A small multi-label audio tagger, trained from scratch.
Model: 1.52M parameters, arch quartznet, norm batchnorm.
Rows from block 6 of a small multi-label audio tagger, named by matrix and row number. Rows with one number belong to one channel. Each number is 200 + 20 x the weight over its row's rms, rounded and kept within 0 to 999. All counts start at 0.
After each channel's rows are labels from the 100 clips, of 14848, where the channel reaches its highest value: "top examples" is what is common among them; "loudest band" is the band of the loudest frequency at the time of the peak. Only what is clearly more common there than usual is listed. The data: synthesised imitations of 52 everyday sounds, one a clip.
# convs1: first pointwise conv (model.blocks.6.convs.1.weight, 192x192x1), inputs 0-191
# convs3: second pointwise conv (model.blocks.6.convs.3.weight, 192x192x1, transposed), outputs 0-191

convs1.116,201,183,234,196,170,208,237,207,224,184,186,213,194,183,182,211,200,202,218,172,185,206,218,230,207,206,227,212,162,199,206,186,219,208,186,198,184,228,188,221,151,233,190,194,205,151,179,194,202,187,210,227,232,227,218,195,200,202,217,158,210,214,187,192,176,226,204,223,197,200,213,208,196,212,206,202,197,226,174,224,195,200,243,210,174,205,236,203,208,201,223,174,203,210,218,198,214,201,197,213,199,173,197,226,233,189,182,201,195,178,215,225,195,218,238,179,179,189,233,174,205,199,198,208,235,194,210,203,188,223,193,218,192,202,202,182,211,189,132,206,183,187,196,172,236,186,168,188,207,157,217,208,168,214,194,239,187,181,202,181,196,208,204,196,217,185,196,235,188,181,218,215,193,188,232,193,235,210,195,240,178,188,224,186,236,214,202,210,261,200,201,224
convs3.116,210,194,215,166,171,189,205,209,192,217,228,277,195,189,172,187,188,194,204,199,214,202,216,157,169,169,199,190,182,175,191,180,206,205,182,209,195,198,205,202,202,180,201,201,182,185,202,180,190,190,223,187,200,206,215,209,218,159,227,217,184,219,213,235,214,161,180,222,211,190,202,167,205,192,180,211,202,221,221,224,188,229,220,215,190,188,226,200,209,183,157,181,181,215,179,201,209,167,187,171,196,191,208,199,181,216,205,195,192,205,204,240,180,177,199,244,226,195,151,191,183,190,205,201,190,217,202,167,244,199,218,196,209,192,210,194,189,250,180,191,185,175,200,218,228,190,178,184,199,197,198,163,191,201,177,208,219,196,189,230,219,174,153,189,224,188,223,211,197,190,180,245,178,219,231,191,207,190,195,190,190,251,208,178,169,195,217,196,210,227,186,218
top examples: muffled (low-pass); laser zap
loudest band: 500 to 1000 Hz; 250 to 500 Hz

convs1.165,189,208,234,215,228,218,182,173,244,197,206,181,225,191,212,202,179,223,209,199,210,243,171,196,243,185,187,219,180,211,204,226,198,223,197,205,199,200,204,180,185,192,259,170,229,227,205,188,193,220,220,221,204,184,254,177,193,215,189,182,203,222,200,185,175,209,216,237,194,179,192,211,230,250,202,207,210,219,211,205,193,180,177,211,194,207,223,194,177,217,202,224,187,210,208,206,200,220,235,212,237,197,233,191,216,211,197,197,223,186,196,186,185,219,220,193,184,203,246,171,205,171,222,227,188,184,226,182,176,202,186,196,191,222,203,213,221,195,199,245,206,189,209,191,204,196,210,173,212,206,217,191,188,199,213,177,198,230,245,213,206,187,222,204,231,179,189,199,217,209,213,213,197,249,163,193,254,187,190,228,210,221,201,180,227,174,191,174,178,199,194,201
convs3.165,188,193,182,223,199,201,229,224,210,184,205,186,205,206,203,185,177,206,192,235,224,202,231,189,198,160,152,209,198,233,223,185,193,185,190,211,213,172,209,214,213,183,175,221,218,177,178,192,181,160,209,228,222,196,179,185,223,225,209,245,191,213,245,190,208,195,213,201,218,195,202,181,200,209,216,168,193,189,193,233,211,187,210,196,181,206,209,199,196,196,189,219,211,172,223,207,208,198,197,150,171,192,188,214,216,226,184,201,183,199,226,162,183,226,170,178,214,206,186,198,199,163,236,217,215,181,204,188,192,163,215,220,196,230,186,211,188,193,149,215,190,133,225,178,211,168,219,203,174,214,146,166,194,171,208,202,193,218,198,198,227,190,173,226,198,213,192,232,211,195,205,216,198,212,191,221,181,195,216,178,181,217,194,155,204,196,172,200,198,197,188,215
top examples: muffled (low-pass); people
loudest band: 500 to 1000 Hz

convs1.28,186,182,181,207,194,207,171,205,175,215,242,202,183,207,169,215,211,196,221,202,224,218,224,207,215,202,206,189,241,219,170,177,195,235,183,165,186,196,212,211,179,183,189,175,205,224,198,201,219,196,196,214,241,168,219,206,162,240,186,185,215,231,190,198,185,210,195,152,232,224,221,187,231,196,191,172,179,195,196,184,196,209,192,231,203,196,200,200,183,222,177,203,198,221,214,166,189,157,194,179,219,209,193,183,212,151,237,195,193,163,182,190,235,166,219,197,167,212,186,184,216,211,193,207,221,187,159,184,191,205,191,188,225,201,224,221,189,216,190,210,222,189,204,178,232,192,204,213,172,204,169,229,183,183,208,213,174,206,204,210,219,209,226,210,244,200,181,196,193,231,192,230,179,233,228,245,191,207,191,231,198,190,188,179,203,209,162,204,181,198,205,197
convs3.28,225,191,222,211,218,206,215,205,171,196,208,207,194,227,186,194,210,222,197,211,213,211,153,186,217,217,207,175,180,226,212,189,187,202,191,208,201,192,195,213,224,193,225,225,218,205,219,204,229,196,205,213,173,217,190,217,212,246,207,232,193,182,200,219,220,186,171,203,222,189,175,195,202,198,223,233,206,215,235,213,193,193,199,205,233,192,250,172,227,183,165,222,192,200,184,192,224,195,218,202,197,221,213,167,192,205,205,183,190,162,193,197,213,203,179,172,229,203,179,189,223,233,182,210,159,209,179,221,217,150,216,196,199,186,220,199,171,168,194,197,219,181,232,230,205,219,232,220,243,219,209,220,219,220,224,212,223,210,212,179,210,218,186,197,171,228,210,204,214,154,208,233,205,228,190,201,204,189,177,201,193,238,204,179,181,215,189,215,185,151,204,144
top examples: car horn; crying baby
loudest band: 1000 to 2000 Hz; 2000 to 4000 Hz

convs1.53,209,247,206,202,183,184,209,187,202,169,241,210,228,206,162,204,208,173,208,254,220,194,251,193,183,218,185,203,161,208,206,208,172,218,181,188,207,220,200,199,167,183,226,222,166,199,219,207,197,185,203,196,191,225,203,164,212,189,211,177,178,152,185,179,196,193,205,206,224,200,213,202,195,215,196,217,197,203,193,198,211,180,181,213,186,203,208,208,214,249,193,187,181,178,214,201,222,226,162,193,175,171,231,173,196,212,194,203,186,189,152,195,226,225,198,197,232,199,157,198,197,194,205,230,196,162,242,221,236,242,262,194,188,196,209,200,188,212,189,227,203,190,198,169,201,204,186,194,193,210,209,172,177,197,181,189,192,174,189,214,171,185,223,209,200,212,198,218,193,196,190,210,174,172,199,190,215,200,199,248,170,206,201,208,200,208,210,225,213,177,211,207
convs3.53,183,169,220,176,196,226,208,226,194,196,173,218,217,212,222,220,213,162,213,251,252,194,176,221,210,196,229,243,223,180,195,203,196,229,221,186,226,214,209,208,199,237,200,205,199,196,197,224,202,215,213,201,184,227,201,191,205,194,194,196,175,198,209,199,217,214,216,213,198,200,186,199,203,247,220,226,205,207,189,157,187,212,173,192,195,156,189,175,211,194,215,225,176,198,209,245,222,185,166,235,210,195,193,213,222,189,207,180,178,181,195,195,220,218,206,245,199,213,212,214,207,228,200,184,210,207,213,238,192,185,211,184,197,193,227,195,171,210,213,177,172,212,177,163,197,188,202,219,204,182,228,179,229,230,203,188,228,201,213,230,170,198,207,178,236,176,218,201,201,204,222,189,187,200,225,210,204,196,206,228,149,199,221,228,230,225,224,218,180,240,177,205
top examples: laser zap; mains hum
loudest band: 500 to 1000 Hz

convs1.67,201,219,223,215,199,219,218,197,196,217,180,193,186,151,184,160,206,189,170,185,174,231,207,181,247,183,197,186,199,238,193,183,243,214,175,181,194,170,179,210,173,204,201,221,180,200,216,194,250,193,176,214,203,214,184,183,201,173,161,205,221,183,210,180,181,182,208,172,191,198,211,231,207,195,206,186,219,217,206,147,201,206,225,214,211,181,211,209,159,168,167,193,215,200,197,229,182,221,208,200,230,215,213,212,199,203,175,223,169,159,182,205,222,196,196,175,194,194,206,221,197,220,186,195,212,220,219,202,215,199,214,215,196,204,200,212,198,231,170,189,171,173,198,200,234,205,199,193,235,192,193,190,180,191,199,184,181,196,167,214,171,202,228,189,209,180,215,225,205,180,208,201,231,209,251,169,192,186,213,184,180,239,191,199,228,211,187,247,219,206,235,188
convs3.67,216,181,169,224,149,182,209,228,180,204,190,203,212,202,223,191,231,220,219,178,227,226,194,195,159,259,215,184,183,188,216,208,189,227,204,192,217,176,236,228,196,201,197,214,199,201,226,216,188,189,203,166,214,247,201,186,191,190,157,179,219,170,226,214,219,231,199,199,217,212,191,213,182,187,217,232,203,204,197,157,160,223,212,198,216,195,202,208,208,245,214,202,182,179,216,198,197,203,196,197,202,207,237,232,191,208,209,202,165,168,256,196,207,181,190,233,161,154,186,205,158,201,217,186,187,212,204,185,215,194,207,206,190,228,203,188,194,198,169,188,222,205,178,198,212,181,168,217,183,173,193,226,215,225,151,214,207,224,207,214,193,189,184,206,211,194,183,184,192,180,218,206,194,215,221,196,202,198,202,215,201,200,190,202,223,188,191,204,192,247,220,208
top examples: white noise
loudest band: 2000 to 4000 Hz

convs1.179,209,233,183,202,171,139,218,201,187,156,197,208,231,200,166,209,217,217,238,168,207,211,218,197,181,209,211,191,194,205,197,207,189,229,205,198,209,213,242,224,185,188,198,186,189,210,212,191,199,221,213,196,204,194,187,192,193,183,181,200,185,199,208,186,184,201,218,155,208,197,171,182,188,204,237,200,227,189,183,191,215,186,201,169,171,205,193,189,224,166,156,161,185,200,227,218,182,166,210,226,208,236,179,205,176,176,207,200,208,172,187,172,196,171,172,186,163,202,194,217,202,190,226,178,192,179,202,199,197,227,206,199,196,214,242,169,195,227,238,178,210,192,159,228,212,207,198,192,210,208,222,230,238,186,248,198,169,214,213,172,217,177,189,213,170,196,190,194,220,189,196,198,196,205,199,212,216,185,203,178,189,159,191,170,183,202,173,211,215,192,222,242
convs3.179,230,198,220,210,179,226,180,202,228,161,185,202,245,186,199,184,162,188,229,216,172,190,216,206,226,190,212,198,207,183,189,195,157,210,216,200,197,177,177,210,226,169,191,210,212,198,227,197,193,176,186,220,201,217,188,189,214,193,219,163,166,189,177,203,181,242,203,236,203,167,216,214,175,195,189,181,178,198,170,197,196,185,216,192,227,221,203,216,219,209,215,231,213,209,192,176,189,223,175,247,214,203,156,185,200,224,193,163,171,178,213,208,184,179,149,184,223,227,220,165,210,197,199,179,199,218,168,210,196,172,223,218,197,212,191,189,180,206,180,227,187,220,199,189,193,220,237,200,203,223,218,203,241,247,215,182,204,213,176,231,227,185,194,183,199,217,185,221,198,193,227,187,183,178,205,216,172,228,206,196,193,181,206,235,203,193,209,212,186,206,173,182
top examples: thin (high-pass); people; clipping; text has "clipped"
loudest band: 250 to 500 Hz

convs1.8,169,177,210,182,214,201,213,211,198,207,221,165,211,178,239,212,222,196,197,181,207,214,209,214,216,218,212,193,172,182,212,238,224,201,219,206,184,204,179,190,184,211,173,205,210,224,237,194,245,171,200,209,200,209,215,189,190,229,187,182,208,216,177,216,202,198,216,227,215,188,240,207,207,231,230,196,206,213,204,227,203,173,202,184,232,190,192,216,198,200,186,178,195,208,228,206,236,211,231,193,211,200,181,178,201,181,184,223,208,210,206,163,175,187,190,207,202,233,187,187,216,212,170,245,205,216,169,191,238,180,204,197,181,212,194,187,240,236,173,186,167,188,189,205,220,182,167,179,177,203,215,229,209,222,223,199,164,212,228,226,205,225,202,238,179,200,244,226,199,198,205,186,176,168,172,172,178,169,190,183,202,199,190,179,195,213,178,182,165,251,193,200
convs3.8,198,178,214,223,177,251,195,178,173,231,192,195,236,211,204,210,192,224,185,194,190,199,185,197,183,199,232,200,199,225,232,199,235,198,196,219,182,196,190,217,194,199,237,220,245,207,169,193,204,180,198,201,169,219,182,200,206,216,170,188,215,201,216,184,232,162,181,195,210,210,223,182,224,173,237,195,219,188,208,213,198,213,226,202,233,210,191,162,177,176,186,205,232,243,218,232,174,218,221,166,184,188,176,186,231,213,208,176,207,204,195,209,189,241,192,198,225,166,213,205,210,180,191,199,210,210,181,193,197,205,181,188,229,204,202,221,206,159,218,219,168,205,204,208,173,188,180,194,228,182,200,192,214,168,207,219,192,182,208,181,204,190,226,229,170,233,181,218,215,196,187,170,202,198,198,225,217,189,196,197,132,198,202,189,249,206,182,207,187,225,219,205
top examples: people; clipping; text has "clipped"
loudest band: 2000 to 4000 Hz

convs1.102,172,202,192,155,222,244,202,200,198,213,152,195,208,204,184,217,222,242,193,181,192,191,157,170,205,196,227,180,202,209,186,181,184,236,208,200,169,175,231,206,158,219,203,226,201,213,207,203,199,203,218,212,209,188,158,190,221,178,189,188,199,194,168,197,203,181,176,165,212,170,185,203,241,178,139,191,207,195,188,216,187,214,154,210,194,192,153,185,189,205,185,178,208,186,187,242,206,174,192,188,186,196,172,220,191,162,221,184,219,188,179,198,175,152,186,185,228,181,192,164,227,178,190,170,207,211,207,208,217,205,220,187,177,215,190,192,190,185,214,208,198,183,199,207,207,184,219,212,198,172,196,200,196,207,185,217,204,227,211,205,213,188,193,176,199,207,210,189,181,175,201,215,172,183,201,213,224,197,172,148,209,190,228,184,225,233,203,222,191,208,210,192
convs3.102,207,194,206,173,220,217,197,190,204,216,167,189,218,228,195,220,209,225,207,185,215,243,167,204,188,219,176,219,206,208,208,172,213,212,195,197,188,232,205,192,156,228,223,232,193,208,218,197,211,191,225,165,184,221,218,182,209,208,193,198,170,184,193,141,222,158,213,188,217,197,172,203,181,236,226,207,234,191,210,192,188,223,187,213,214,199,234,197,245,229,236,188,196,192,174,186,202,198,203,225,161,177,162,217,197,210,200,162,232,203,211,177,205,208,199,193,183,178,212,195,196,162,202,206,217,191,212,212,186,217,224,180,184,232,194,196,211,204,184,223,203,205,189,219,199,202,207,203,182,180,214,216,199,179,216,194,237,209,234,223,180,185,199,193,217,196,237,141,214,214,231,210,184,199,167,221,159,220,201,234,193,166,223,199,201,212,205,219,194,193,232,188
top examples: laser zap; speech
loudest band: 250 to 500 Hz

convs1.113,172,200,185,247,201,222,204,188,213,193,206,218,185,184,192,205,183,201,223,211,221,211,160,207,180,204,197,216,219,210,170,215,197,189,217,217,208,178,169,200,206,178,218,200,189,235,214,179,219,202,173,194,198,189,188,198,208,201,183,230,193,232,157,216,219,219,187,192,188,212,222,194,189,200,168,208,228,180,181,266,227,198,210,205,227,198,194,180,240,179,182,166,172,214,202,198,172,176,210,200,204,217,206,175,154,215,177,201,207,192,190,186,215,220,216,280,194,214,231,216,200,196,230,192,202,198,220,196,152,186,186,215,160,196,180,185,217,187,200,198,234,208,218,229,212,220,205,216,198,206,228,202,173,209,194,209,204,177,186,203,176,209,239,181,224,209,178,180,212,206,193,208,206,227,224,206,200,214,177,209,174,211,208,192,218,146,162,199,220,216,180,202
convs3.113,201,183,221,178,194,174,219,220,204,233,209,207,203,231,193,228,230,160,208,217,190,180,179,192,199,201,216,231,198,193,189,221,238,238,205,224,215,189,207,224,203,212,201,226,182,188,200,182,242,212,204,223,197,216,202,145,229,218,205,186,202,192,221,216,225,208,228,214,218,217,221,208,191,231,223,201,194,224,191,144,212,202,191,173,182,191,221,222,187,231,219,163,221,180,163,226,224,202,208,209,217,187,254,204,195,203,173,220,202,180,202,230,222,221,199,208,211,222,214,237,189,230,203,192,198,203,213,195,195,212,193,237,188,208,210,226,226,163,225,209,224,207,181,201,216,218,211,186,200,224,215,156,169,203,206,214,223,188,206,242,247,174,202,162,228,205,198,213,203,231,201,210,219,202,222,208,231,226,216,198,200,197,196,214,196,191,213,201,186,187,205,219
top examples: laser zap; bird chirping
loudest band: 500 to 1000 Hz; 2000 to 4000 Hz

convs1.18,177,173,182,168,229,203,213,168,193,175,126,198,143,182,214,195,228,166,230,190,197,223,229,232,194,216,202,189,202,188,200,198,223,206,206,188,225,212,197,213,223,201,216,183,218,188,203,225,158,216,209,213,176,202,179,150,210,200,196,191,184,195,193,205,154,197,221,193,210,208,199,195,219,170,201,192,199,232,200,209,198,197,185,187,189,211,172,198,219,190,205,201,209,183,165,190,203,207,174,163,209,200,254,192,178,162,209,215,179,208,185,219,206,172,206,193,185,143,203,219,200,192,173,190,187,200,213,224,193,178,204,202,214,191,167,223,181,201,192,179,214,220,183,208,211,196,197,184,211,173,192,145,161,187,213,202,192,210,203,175,197,201,217,176,177,202,206,200,242,190,232,224,162,218,189,222,208,200,195,212,187,175,187,207,202,166,177,198,218,193,212,211
convs3.18,190,238,190,204,238,174,182,205,192,133,172,195,183,218,203,213,197,174,186,202,133,216,200,185,162,201,142,202,202,189,187,214,191,195,182,196,172,196,198,197,179,169,197,198,212,217,212,153,193,203,180,199,195,162,178,208,138,201,240,205,247,206,172,175,186,225,202,196,208,215,234,225,195,187,190,191,195,181,195,196,230,245,207,201,178,194,201,194,199,186,187,181,198,205,243,216,200,236,206,203,215,189,190,198,182,226,193,201,209,224,184,211,203,191,224,194,208,219,202,196,192,203,186,185,187,202,209,205,211,200,178,225,182,171,175,158,220,220,196,232,218,185,177,169,219,198,188,199,194,213,191,175,164,217,192,188,187,204,164,206,178,210,229,175,197,192,161,197,191,224,184,177,203,191,207,169,210,215,190,215,210,205,198,201,209,208,193,234,188,224,194,208
top examples: people
loudest band: 500 to 1000 Hz

convs1.39,189,189,198,217,180,194,212,222,198,221,203,253,184,225,180,186,240,221,199,192,215,171,177,195,197,212,227,216,185,240,203,193,195,189,208,197,199,217,182,210,173,208,204,221,170,208,214,223,175,213,189,208,229,168,218,206,181,187,179,207,220,213,189,174,225,202,173,225,181,180,210,194,161,218,215,220,207,254,221,217,208,213,206,225,212,220,228,168,218,219,201,153,217,191,197,187,191,187,227,186,232,222,216,193,186,185,202,205,222,190,215,212,190,225,193,211,207,209,230,231,196,195,179,190,206,211,230,179,254,189,170,211,183,180,210,149,197,158,167,218,175,182,182,169,199,206,214,192,182,194,207,156,194,208,189,222,202,198,197,165,194,236,204,211,167,186,210,186,213,228,205,238,173,229,217,192,185,211,199,184,165,167,199,183,221,200,216,195,214,197,211,212
convs3.39,176,151,220,182,197,212,191,175,202,166,209,198,211,212,198,191,169,190,228,196,215,231,214,213,168,197,193,176,186,180,215,228,171,172,240,186,186,189,168,214,208,192,209,163,196,197,195,170,156,198,197,176,201,210,184,195,184,231,190,180,177,210,194,214,217,180,223,192,240,180,185,185,175,201,157,224,193,213,208,236,181,222,203,194,193,195,197,187,209,183,183,211,183,210,219,174,206,186,187,213,197,174,172,183,174,198,184,193,173,216,204,197,218,231,187,195,202,205,211,181,192,181,235,230,195,183,192,206,194,192,219,196,185,210,197,197,154,257,219,186,156,208,205,205,172,205,191,187,192,210,175,190,208,222,183,191,232,187,153,201,190,241,189,192,159,174,209,177,157,198,194,197,217,177,184,204,183,161,187,216,200,227,198,196,194,200,168,189,183,224,236,225
top examples: melody; music
loudest band: 250 to 500 Hz

convs1.75,179,226,206,232,187,203,226,198,224,189,179,181,201,208,182,229,197,185,205,175,200,199,204,186,196,167,191,187,166,184,203,214,209,210,181,205,221,215,234,198,185,183,176,222,209,218,196,192,168,205,217,192,224,225,193,188,190,187,166,204,243,213,191,189,202,188,191,212,238,188,217,231,198,213,211,193,194,209,221,213,217,206,166,193,220,217,243,155,198,201,203,217,171,189,162,153,160,209,150,176,215,187,198,222,218,200,205,174,213,173,202,227,180,174,199,176,197,212,190,206,190,203,216,241,190,143,161,204,184,205,218,182,204,197,226,196,190,222,209,189,209,217,183,176,218,173,197,199,224,211,216,202,224,187,226,190,208,227,177,239,205,246,200,229,202,194,208,237,179,206,214,196,218,171,204,248,176,211,162,208,177,195,216,178,206,187,202,186,173,202,206,185
convs3.75,222,217,196,201,198,202,200,199,186,222,194,216,187,183,208,204,205,223,220,225,181,183,189,203,217,171,181,151,239,171,202,200,228,200,174,216,204,194,199,229,202,198,192,200,198,184,182,205,182,162,197,200,262,233,200,219,211,192,174,204,201,224,177,167,182,191,192,196,220,172,205,183,206,167,222,202,199,169,156,194,172,181,215,183,193,163,178,223,202,177,203,192,176,159,206,167,184,234,195,195,179,197,211,163,173,214,201,221,178,211,219,193,190,217,186,222,188,194,214,165,184,210,189,203,188,184,210,204,166,176,209,176,227,209,221,213,184,166,208,228,224,206,222,191,206,194,189,216,192,187,164,210,193,228,196,215,190,186,212,197,194,206,201,185,214,179,224,219,171,181,226,177,175,229,243,197,174,226,157,231,214,207,180,203,165,204,163,211,167,199,198,236
top examples: whistle; signals
loudest band: 2000 to 4000 Hz

convs1.64,215,170,188,194,196,192,192,227,176,185,216,220,228,202,212,199,196,174,203,165,175,218,186,249,149,163,193,201,183,237,180,205,182,215,196,189,230,218,196,203,223,212,200,196,200,207,204,196,186,185,186,204,191,192,230,222,182,213,184,214,223,175,182,206,244,169,217,204,187,231,238,199,170,237,224,223,217,209,212,207,191,173,194,195,208,210,205,198,224,222,217,174,155,163,223,216,236,204,201,192,199,207,164,204,198,228,201,183,186,183,193,207,198,216,162,222,174,224,200,178,216,188,180,203,185,215,226,197,191,199,162,202,174,220,219,199,202,185,195,200,187,228,200,167,232,201,220,190,170,209,225,228,166,218,200,187,175,195,199,199,197,210,208,207,181,243,170,219,208,203,201,175,206,199,165,194,221,200,171,201,167,226,227,197,203,193,184,257,203,242,195,208
convs3.64,189,176,191,239,175,175,193,226,220,201,184,196,204,231,151,203,223,209,200,238,222,226,180,218,216,242,236,211,215,217,217,207,201,205,193,224,181,189,183,220,201,178,215,221,216,243,189,204,204,173,196,186,225,226,195,217,234,175,158,217,186,184,229,198,173,246,218,162,205,210,202,185,228,220,228,215,235,200,173,159,201,159,210,195,194,217,218,187,191,213,186,192,196,202,191,200,212,244,183,215,182,189,223,191,199,189,204,189,196,196,209,218,205,201,118,205,219,203,188,190,148,196,200,182,193,205,194,219,217,200,186,201,205,222,217,199,169,208,176,212,193,220,193,179,204,226,184,215,239,218,204,212,200,206,202,195,154,229,199,189,184,206,202,214,201,196,216,201,204,216,202,179,203,209,207,189,190,165,203,169,174,190,204,208,199,211,179,164,211,189,170,196
top examples: people; clipping; text has "clipped"
loudest band: 2000 to 4000 Hz

convs1.144,205,235,181,229,215,141,213,163,175,164,226,228,200,201,196,208,242,183,202,169,187,205,186,214,177,219,226,190,178,210,171,189,196,203,198,168,196,198,185,216,245,199,183,188,205,174,181,180,206,187,202,226,232,199,226,181,195,173,226,241,171,216,188,242,202,217,199,195,177,202,246,186,213,198,194,176,193,211,196,192,191,219,205,194,191,216,223,196,196,200,188,192,219,231,189,217,197,158,196,196,256,193,215,205,192,195,212,199,200,196,190,190,191,205,205,237,185,217,218,258,200,185,200,174,199,221,183,228,192,188,189,181,211,193,220,182,204,193,187,193,191,190,179,224,218,237,148,206,211,206,189,182,205,206,229,225,201,190,223,185,196,223,221,210,200,239,194,224,226,178,210,207,193,179,222,201,187,205,145,202,198,178,202,184,213,168,186,182,173,197,186,215
convs3.144,202,217,188,216,219,163,197,219,215,179,182,223,187,203,185,217,157,203,197,227,169,219,204,191,250,185,187,206,170,186,182,208,201,211,182,203,184,186,184,190,234,189,202,210,192,217,242,209,185,155,204,214,206,224,215,198,195,203,247,185,205,192,183,183,191,188,186,193,186,177,226,165,209,195,196,189,219,193,175,201,172,170,175,186,207,216,220,197,225,191,191,179,183,203,198,183,221,207,182,255,236,189,219,180,218,167,191,203,179,193,232,215,181,194,179,185,229,212,225,182,215,206,184,203,200,234,187,209,175,177,177,197,189,205,209,205,204,220,207,226,199,220,173,193,230,201,207,227,215,180,240,133,202,243,212,180,218,185,167,227,198,178,194,200,163,211,178,231,184,209,195,200,180,181,211,210,189,218,182,192,197,196,223,220,179,202,197,243,159,195,181,208
top examples: thin (high-pass)
loudest band: 1000 to 2000 Hz

convs1.93,204,214,244,203,189,200,205,180,220,205,240,218,167,244,189,204,205,207,235,218,222,192,214,206,199,204,206,182,186,233,201,217,202,198,205,171,206,178,181,207,188,213,233,211,187,186,200,180,201,197,201,201,197,237,175,178,227,206,197,150,213,216,169,208,180,191,238,211,162,221,201,199,190,178,194,213,230,228,216,199,238,186,196,184,197,211,223,201,229,203,224,196,207,230,158,203,225,205,202,214,209,172,212,198,209,179,153,228,188,205,187,196,255,198,204,199,191,200,228,208,199,160,190,195,204,170,242,220,189,206,179,178,209,233,203,219,211,156,204,211,212,206,199,181,231,192,208,185,183,208,224,176,200,234,195,170,196,191,192,217,204,220,207,225,196,192,193,183,174,180,226,218,241,184,209,165,210,197,207,208,241,228,229,199,160,184,185,209,200,165,213,178
convs3.93,204,206,199,192,184,196,198,155,186,194,228,212,221,190,181,178,176,219,178,175,210,248,189,194,189,213,168,225,211,206,172,188,201,200,199,238,183,167,203,201,220,206,193,179,193,174,200,188,189,208,179,215,198,174,186,179,191,173,206,197,258,199,201,204,202,191,190,181,190,193,184,202,173,199,177,174,175,194,179,213,244,205,193,205,199,213,198,219,187,208,210,251,197,227,181,235,212,198,185,162,226,221,194,208,174,178,200,201,218,222,201,194,224,233,215,195,199,177,187,213,214,195,209,191,191,163,178,170,171,205,183,219,193,227,199,150,185,248,216,157,195,240,228,242,216,191,245,182,201,200,228,181,209,197,198,202,211,180,228,183,226,210,205,201,181,159,192,199,198,240,173,204,209,184,178,196,193,218,243,210,236,196,201,201,193,215,207,215,186,224,209,181
top examples: people
loudest band: 1000 to 2000 Hz

convs1.185,190,200,173,204,225,188,217,175,226,200,210,196,190,176,213,199,201,230,211,225,215,147,215,177,177,190,225,222,193,205,199,187,204,184,199,209,196,223,210,214,241,169,226,192,223,193,229,220,218,187,205,223,187,178,237,175,215,186,217,193,189,192,175,237,171,194,160,216,212,164,194,194,172,219,167,209,190,203,223,169,197,193,228,229,199,222,190,181,212,210,189,209,204,209,231,209,207,199,176,205,226,215,188,221,210,176,205,239,186,211,184,228,158,209,207,193,202,192,168,189,187,171,186,199,182,182,197,231,205,198,235,209,214,163,211,181,182,245,193,183,230,197,208,204,218,186,196,224,213,172,226,172,182,204,211,174,177,212,182,166,222,247,264,187,197,204,196,192,204,189,193,195,215,217,204,194,197,213,196,152,163,169,207,179,201,208,204,206,178,210,205,193
convs3.185,222,185,179,204,204,172,194,202,233,207,224,184,195,182,183,183,187,197,216,191,181,217,197,179,198,207,219,231,170,201,209,198,175,177,206,152,233,193,180,197,207,195,219,170,191,223,182,199,185,175,199,185,224,218,208,184,213,238,226,185,211,174,196,186,214,200,211,191,221,218,192,153,189,200,196,218,194,191,232,190,223,184,236,166,207,225,185,233,206,200,170,175,211,166,179,182,211,193,202,205,206,238,178,205,163,212,201,239,167,164,180,185,170,165,211,199,207,209,251,200,166,195,190,181,152,204,216,175,220,207,195,178,224,193,177,175,202,159,194,233,186,203,209,170,216,232,201,177,203,183,163,217,182,216,203,201,222,183,175,210,236,205,190,226,202,198,190,203,211,179,181,198,185,192,197,201,211,204,172,204,231,193,238,212,167,204,179,177,186,182,218,179
top examples: melody; music; animals
loudest band: 250 to 500 Hz; 500 to 1000 Hz